config.toml
encoder_arch = "caformer"
model = "image denoising autoencoder"
dataset = "pictures of board games with random positions, seen at a slant"
train_examples = 48750
image_size = 48
crop_scale_min = 0.8
horizontal_flip = true
translate = 0.06
color_jitter = 0.1
bottleneck = "denoising"
downsampling_factor = 8
encoder_norm = "layernorm"
encoder_norm_position = "pre"
encoder_activation = "squared_relu"
encoder_mlp_ratio = 6
encoder_head_dim = 64
encoder_fused_qkv = false
encoder_qk_norm = true
encoder_parallel_block = true
encoder_dropout = 0.1
encoder_inner_norm = false
encoder_moe = "top_k"
encoder_drop_path = 0.15
encoder_num_experts = 4
encoder_moe_every = 2
encoder_expert_mlp_ratio = 1
encoder_experts_per_token = 2
encoder_shared_expert = false
encoder_patch_size = [2, 2]
encoder_depths = [4, 8, 4]
encoder_widths = [64, 128, 256]
encoder_kernel_size = 5
loss = "mse"
latent_channels = 16
decoder_norm = "batchnorm"
decoder_activation = "silu"
decoder_widths = [64, 128, 128, 128]
decoder_blocks_per_level = 2
decoder_block = "bottleneck"
decoder_attention = false
decoder_upsampling = "nearest_conv"
residual_init = "none"
optimizer = "normuon"
muon_scale = "original"
lr = 0.023
momentum = 0.95
nesterov = true
orthogonalizer = "newton_schulz_5"
adamw_lr_other_params = 0.0026
steps = 3900
batch_size = 64
epochs = 5.1
lr_schedule = "poly"
final_lr_fraction = 0.05
warmup_steps = 110
weight_decay = 0.03
adamw_weight_decay_other_params = 0.01
Rows from block 3 of the decoder of a small image denoising autoencoder, named by matrix and row number. Rows with one number belong to one channel. Each number is 500 + 25 x the weight over its row's rms, rounded and kept within 0 to 999. All counts start at 0. Numbers have three digits each.
After each channel's rows are labels from the 100 images, of 14976, where the channel reaches its highest value: "strongest on" is what is common among them. Only what is clearly more common there than usual is listed. The data: pictures of board games with random positions, seen at a slant.
# convs1: 3x3 conv (decoder.decb.0.1.convs.1.weight, 64x64x3x3, each kernel summed), inputs 0-63
# convs2: expand pointwise conv (decoder.decb.0.1.convs.2.weight, 128x64x1x1, transposed), outputs 0-127

convs1.0:461497448526496497525525506495500482481502481516492464476463522491506476477449486517496496468496514536533490482497526471503523518518461485471502517498506530502472471522439531482494482537432493
convs2.0:518475518544530459500502465497477538451513483496487499457529486500506524525460544489446475494492481487455499463484520482490490501501499510490458505510483507511518497488520533475510483478519514499486537519467473504489516504487460506507513523475463495476449511488477460455531537445498492483507535510481540498472479473476485492485484466521465510504485505534528491545500504459514428489539
strongest on: discs on a green board

convs1.51:499552471438432452489429520497492473529484511503487498533507500485486504495516516481488489508439503495484487450462493487470510491499516520483475533503486504500491514464490481506482519493506485
convs2.51:494517521507456526512469510520501497517514512500530486544502475495489480523493473519459499471496503484505544487501535515522487548475515480453502503521504457525498510484481534500510462495480545539502520482458476508457486494510524526435493496529456522545532521509501440454534521484499471513484514494517505525465456482514507519493521504483529488461526537500509492483527521555455496474530
strongest on: discs on a green board

convs1.17:514504498467492509476483493448491499545519471507529462516496486523468473473469513488496517463523464488474484496528489456484512502487533532497456469492514477518482485508480427476498533495540524
convs2.17:495508519488519516451509494558506488462495499506508504471473492469512508503515522465552544525499500510506515468470523538453496520499539481530480516505526524480537508482498502466486485470504478474522512497483488510529481542519460474493525524461513482524457546467493571459542518522532507477474502509527513517537510491493504499436500464479488458537515503507521525491519498512502472460496
strongest on: discs on a green board

convs1.47:491487503513489499490497495493503500505540552479474528499482454485493500491515537527493505503500490542477448504432498455488507516449470516477493508469522482470445487512475540498516515479458511
convs2.47:484524517491512506511484488484474519502519506520504527504495451543494494492504485502558484515493490506546531564494520501502498491454498524522509470509538498592471510474518472516544510500513556540534530508497506531549490535460505452480465513500536512493494515515488477540504492464478479531462493490505468535498486481509505490515516498500500479494537527553505518474501469499515481511535
strongest on: discs on a green board; discs in an upright rack

convs1.45:525432550501469468538503515455490525489472514523493497468526450481504506499489499503502511492526483495481492461534477479508463488484460511470480476492480509539495496436478496468480496518494511
convs2.45:504484541533508498484461499510491502479512512471498511487481470504529508535499491485486500516513463474481486468515507504506493549531489504559489511532503490503480507490513488497490511511499369462491499459488517516488487512488514518533546541505516510516507502447500482516549491544511501498509507505504467499513474504509495516511511495520486454480540484445518512516463539543520545491472
strongest on: discs on a green board

convs1.39:501466566483531441501414489512492506498501503498467509504486509522514516484507489526500485524483475490450494517475490499501497501514500465456478481495536540496456495547500497479468513497495495
convs2.39:492494507508484497512513485518500515470562489479498503520502518517497510483508527486520489466477521511500461546490507539494521474494477490588443485527486477471525486494495507479494522505440517494494496498482460534471504489484505447517554495513519494506496511497510494510517527497468524484550531479498564507549510487474505472462582530508519496518527493537509484474463520495512497494514
strongest on: discs on a green board

convs1.55:500514436492441434506514513485517506498493496528507492497482476500487511478515485468455492519480464502477493472433508519496517505501494558481496510491492533525488518463485513531505516455501528
convs2.55:492530487513485469491513485555482495499452473495499492481494512521520505496503514494548538499516511484525503438463550536459490534484490502486579517530484494487500475493512507519482524509564469488530473550496490493497512487494511553495530493501454525478498485519490496513488507465510523520524490479514518504482551545511492504513425483515499523508476508452492500458531501503499513498464
strongest on: discs on a green board; nearly full

convs1.33:492487475525514500508515518491500503517472478511488483500459500500516476465492508449518504504440497508491511505482488476516536538471503467490459517514510500458504483488417476448511464541477479
convs2.33:519471515515527450498494502507458496482505510526486513526523533470495539516483424530482507480506537490502514489503502523495485501520468490461471517530503478504486503475501447496463489516554534477511469502485497535516488504557462473455479483496494518513477499499521466523478488529462453502504524543488507517532519479513507493460532510510508510506454513486513496446553511540513469494458
strongest on: noughts and crosses

convs1.38:472468477474482467526475492516442522508534510499493502488501494552492497477484521491502474502490479484444481457496456501535445532471525522493485492443506479512487512479477479501503521509457509
convs2.38:528482521445457499505506507506508491512538496504497524489499513502470493520506453516531472504513512513478502545506492507522479511486541513547482475523540495548456472482478511498512486518489502516508495512521458537508502511514580475505450494524503514502520484503475509480511473433506513517523435485511466514513501531474522513539529500467487512508508519468458473532536513485512453552515
strongest on: discs in an upright rack

convs1.31:489486491503496503492494499476485524492492412516480480501484499451503407488490521483494513510499490533513505472512517468484489451476473500491485500523477519547455481504486524468501523507495515
convs2.31:510523510499527524473527517480561463509497504479448489508517477512490508509484535537503542491521461523510511482478501536476505521508516497523485500507470490483537498500517495505503522456519521570450470490513536508468498513500462552467535504490522484465489520513521474497489514539493487449490530517493511484523451513551480506548494498515506471528491456536509509506507486489484541448540
strongest on: discs on a green board

convs1.1:497508471505482496430501497509519486511476462514468503426477484500503417501534504481517521487516502523487507520498503479492487489586511495492507514498447491492481516492513508496494512499488507
convs2.1:511550456535486526493522478523537528475522524508480537553499473493494530485499512481496475511468483508528497463518468493494502481513513488464486517480482491487496500504474506504505536475514551503518492543519575439482519539498438510461499489492493497483494510479504484535522509546513511505493521490508505528505538546447516475466487505503496453505477441514502516524497488474481530531491
strongest on: discs on a green board; nearly full

convs1.8:475491495566413493499528493495479529507532490500521499456500496525501479488467486491501502485514511525420475498471492521476493500513500510506489501500485517485477499493494536457524510480482550
convs2.8:518498534496507509529501493509490511482462503482488527481503502504508466499525515522481497486506517516493445474531513507483516545513524488560488551465504507527493506516514524472556457507521498499479500494520496522543498487484495491576511513484519469503522501459523466520536502523490480492581469506523524453504503540481516513500460497462491520494537511495510580489532489484491484513531
strongest on: discs on a green board; nearly full

convs1.19:514507481481489487540488491487519485506474419508482520528416483518501520510500490513505478504498519507499472519505503513494503499438524506498515474526479495468490462505472521427504501515484520
convs2.19:526445502506511498479496483483488517570517478506490491502442529538448483552517525468534521501498496487501495450431477492517519530499474525502499488495516497459509524499500514478482469511434512572508497475508545487474525464464461498493509520485462500486509498490516450504483501523512491499508502519492536496490489515503512474502487488512495522494494493497478526576479524507489478512473
strongest on: draughts; stones on a line grid

convs1.6:543501509485445454457493492498529472502501490517490492501528522499501518465529492475497490509492550560469490489456507477492498474479479524459477535539506527524507511558513516510492502487476530
convs2.6:469492459539483483533538547506537482514495558491469505514523506507487484487490510501465437530522494487523499527485507532460499499501476509467476473494445513491510519495471429540474499453498454508542510535506515499508476483457478512508519497512525508482500515472501492523506494512537507459490530524475465466502546471498482501534524508458512494480541466473489492461502476516485479509496
strongest on: discs in an upright rack

convs1.3:521500455507499479478506506482530496519531496503446489538470396508492493501543525513489476505522517505480487476498519480509484502441490480504503489479512489461463471487472510521512506504467504
convs2.3:501464498477463509492492481475456503548518521519540530496451491481476499506526451526500478486537525509528527524500531497491555518508507514479485503519516530501479487511474525493538511539500489469539526467496506505517513483497502524550467473509492515505479516481489440457479490477474509516537513535478515521516491476440454520479514504464479464494504509463515485516488500538475516559543
strongest on: discs on a green board; nearly full

convs1.60:508476508539496497425508510493556508495504491493448518534520460496522458512494487482497461475501458517511508473482513503512470469525507504481513479484471507484448504479450543482498496500470495
convs2.60:493543492520513527499488493533563498464516508506512498494547497489544519476511476503424537476471551506473477471498497489509513459466517515497494489510441496511473491500489490527471492476520574454517459588528518466462501507527504486506502486521517516467506490482523515483519497498466513497527475509509505509513488524448493522481498510493513474520487501518484517486478499487487529510465
strongest on: discs on a green board; nearly full

convs1.20:512507501484504504541520504487530494525492506522551557467477450556523500489447520470533474527534512494502464508507529492467517542510494520491456483499484486497473486486461474501482504487527508
convs2.20:486513538486473560485498517517537491500511496484510518499493495513462544528511483510540501530523460476528540444481503523511531424463507512533475539491508517543481500549514493504509510507476533469516485446508483504507525487479515491487550532462528496507507522471531515494505475458494482495491473497510542455530526494493471511484486480477498492508532517525511522538504521468467507541519
strongest on: digit grid

convs1.12:478471468468522419491492479466513497474516432485507511491494498500525501518476494535506492478450497507509497514531516512516484539523571486487487479491505516506496491452488526525504507480475492
convs2.12:493526492503541523531513472535531481522454501486501512489500461499498465508519495518515496516490552513508540447517501488508472517492488504558499507525510501416520534517512497496517499550497484470464489502510471494499469480545503495532460484512470516516520501577527509510486530500490497503502515516493567477488503476482512533480503463468492503489502536505510459568505519500501500533520
strongest on: discs on a green board; discs in an upright rack

convs1.7:525510474533551575491507513481475504481485499509473513503503502474500476518559481545508508473489529485517482555496491485512540509479528509525489530512463497503460495471501485451532490508484509
convs2.7:492490480488471493493507496476452498554554522490498474484520485540492494514496452532480473504464508508505465519495498481499527501489476512511485524391513493542515473454456501480465491520509474491505553519486493491488511495501557515490453501475515517517498517468507485478509511463532482485470519523482520511513513449526502508529545477480511530487521511517485479450518503471519512508505
strongest on: discs in an upright rack

convs1.11:504507505491446427492497521462521518466495476521494487493501507469498552499526485517470482495504445484434486502448473547476511520505488492489470492508472537479507507503527500514512496480493509
convs2.11:504530453477509442474492489526544488548477524489497470479491518501501493555521505517509489522487499484503523493465518523465485523533475490542475512535507509521460520532504490500505539496499527486556519464499504522505507476527502476546473452517521479515519513460547489508482501521516516538488477544513497494490499554477486489507511469491528468516465523481479533482521519509504526538432
strongest on: draughts

convs1.59:476527487507463506506488475534464502542526520488474489504472502556497479508480514477526501515484444510467484467476467495458486516496550529500486503463464486483455476500478475470513529494527524
convs2.59:521531527505528474516538514497511519500439493514477539496522455485492469496512519500513567499507488540518561495495478505494453522502527451528480528552497518540528509521482507492507500465545490504514504505533496529528485478483498506505489488466473502529539505488494530513539504528486491502523494487507490494494511468486496523538451492517514503467514509513497474581487513461519524518440
strongest on: digit grid

convs1.40:434512505532494504517478454532506495506509515485505524498468501503466482484503455485514505518495448488485515496491437475444497512490509533494465469489508484487500474502430522498506545503506488
convs2.40:486491488520514519514466512486495479518479490493513530514482513485509505424482548486490496500503518501490502500491500488519525513501505524471487492473485466513467536485486494519503508562531498456523495472508513538491506515478528488555472542503491546446517475479559563533497522451525513507503523521481507475485536466515487491489474484526550550448523495467490537518527510497491520478499
strongest on: digit grid

convs1.44:505445493501494510525515521515553462503526499511479434531475505500515475511495490483464502509485478486499490493508472480463487529497516483510456530508478497517478484483455512418489523475500526
convs2.44:533495515506490524450515483471536468508503522495500528498493530498497520443532506452472512486523477511521530527500436557547481456495465511530533531490505487513504499543505512512529522534470493545469514470523482525509469507514473504502532499470515495491517492512513508499488508498513513524527464513512546527487516549523497509488475461544488518479500528510487558495491519500431503479492
strongest on: digit grid

convs1.22:494511536515490444508453493491498525527493536507487453500486497501523475492502504524467456477488500477453525550475483494488503504494496513420493467503536507500447508507475481475487529491498512
convs2.22:506495502476473418511494503486519513511485535486481481501494522521522536460475486495505529510525501498516491448522501539515533476505479473517444448532537524455464494500520481506466501476494570506484493497515518502487495480494497462508548495483536452491485483518478533527538486491483501484517509510469559524503506460516518492530533542503483517523501527490509483511465525496507474499451
strongest on: discs on a green board

convs1.13:507512474503473425515553527494482484501492521504506493505478476474483505541498512476455473481435484493521526485430492494498509499505533536514496478487465485494473487453486482483512512487498497
convs2.13:501490506495529537474485522526493493494486514468518488500513511506546499498500474481489505476540474492486514455519510532483489522495488463463558570489519495491534490500512496493483487502453569475497545507511508510480495509472496547520522498468426509481502493539443504486500454515514507493507538501482552532476519486494518499517524524508482514484492495480513512436532544503498500498546
strongest on: discs on a green board; second side has more

convs1.62:521466512517480420501516532488522495480479514519483530510503525458491468506489486518458511508452454494486491520465533479535537548510491489485509511545502531488486490514501521465508513475524516
convs2.62:470514494470441492529465480513513538505484442519512527475498518502480547489477461488488536507524532466532521481510524500498492491484501494506480482513552490471485498514533496510476515490498538487453504492485530499502482510483500515550516491540513493485472481475493498518451509460499510492455465523508519494467487511517511487492490481491503500486463528508506565500498456518485444490406
strongest on: discs in an upright rack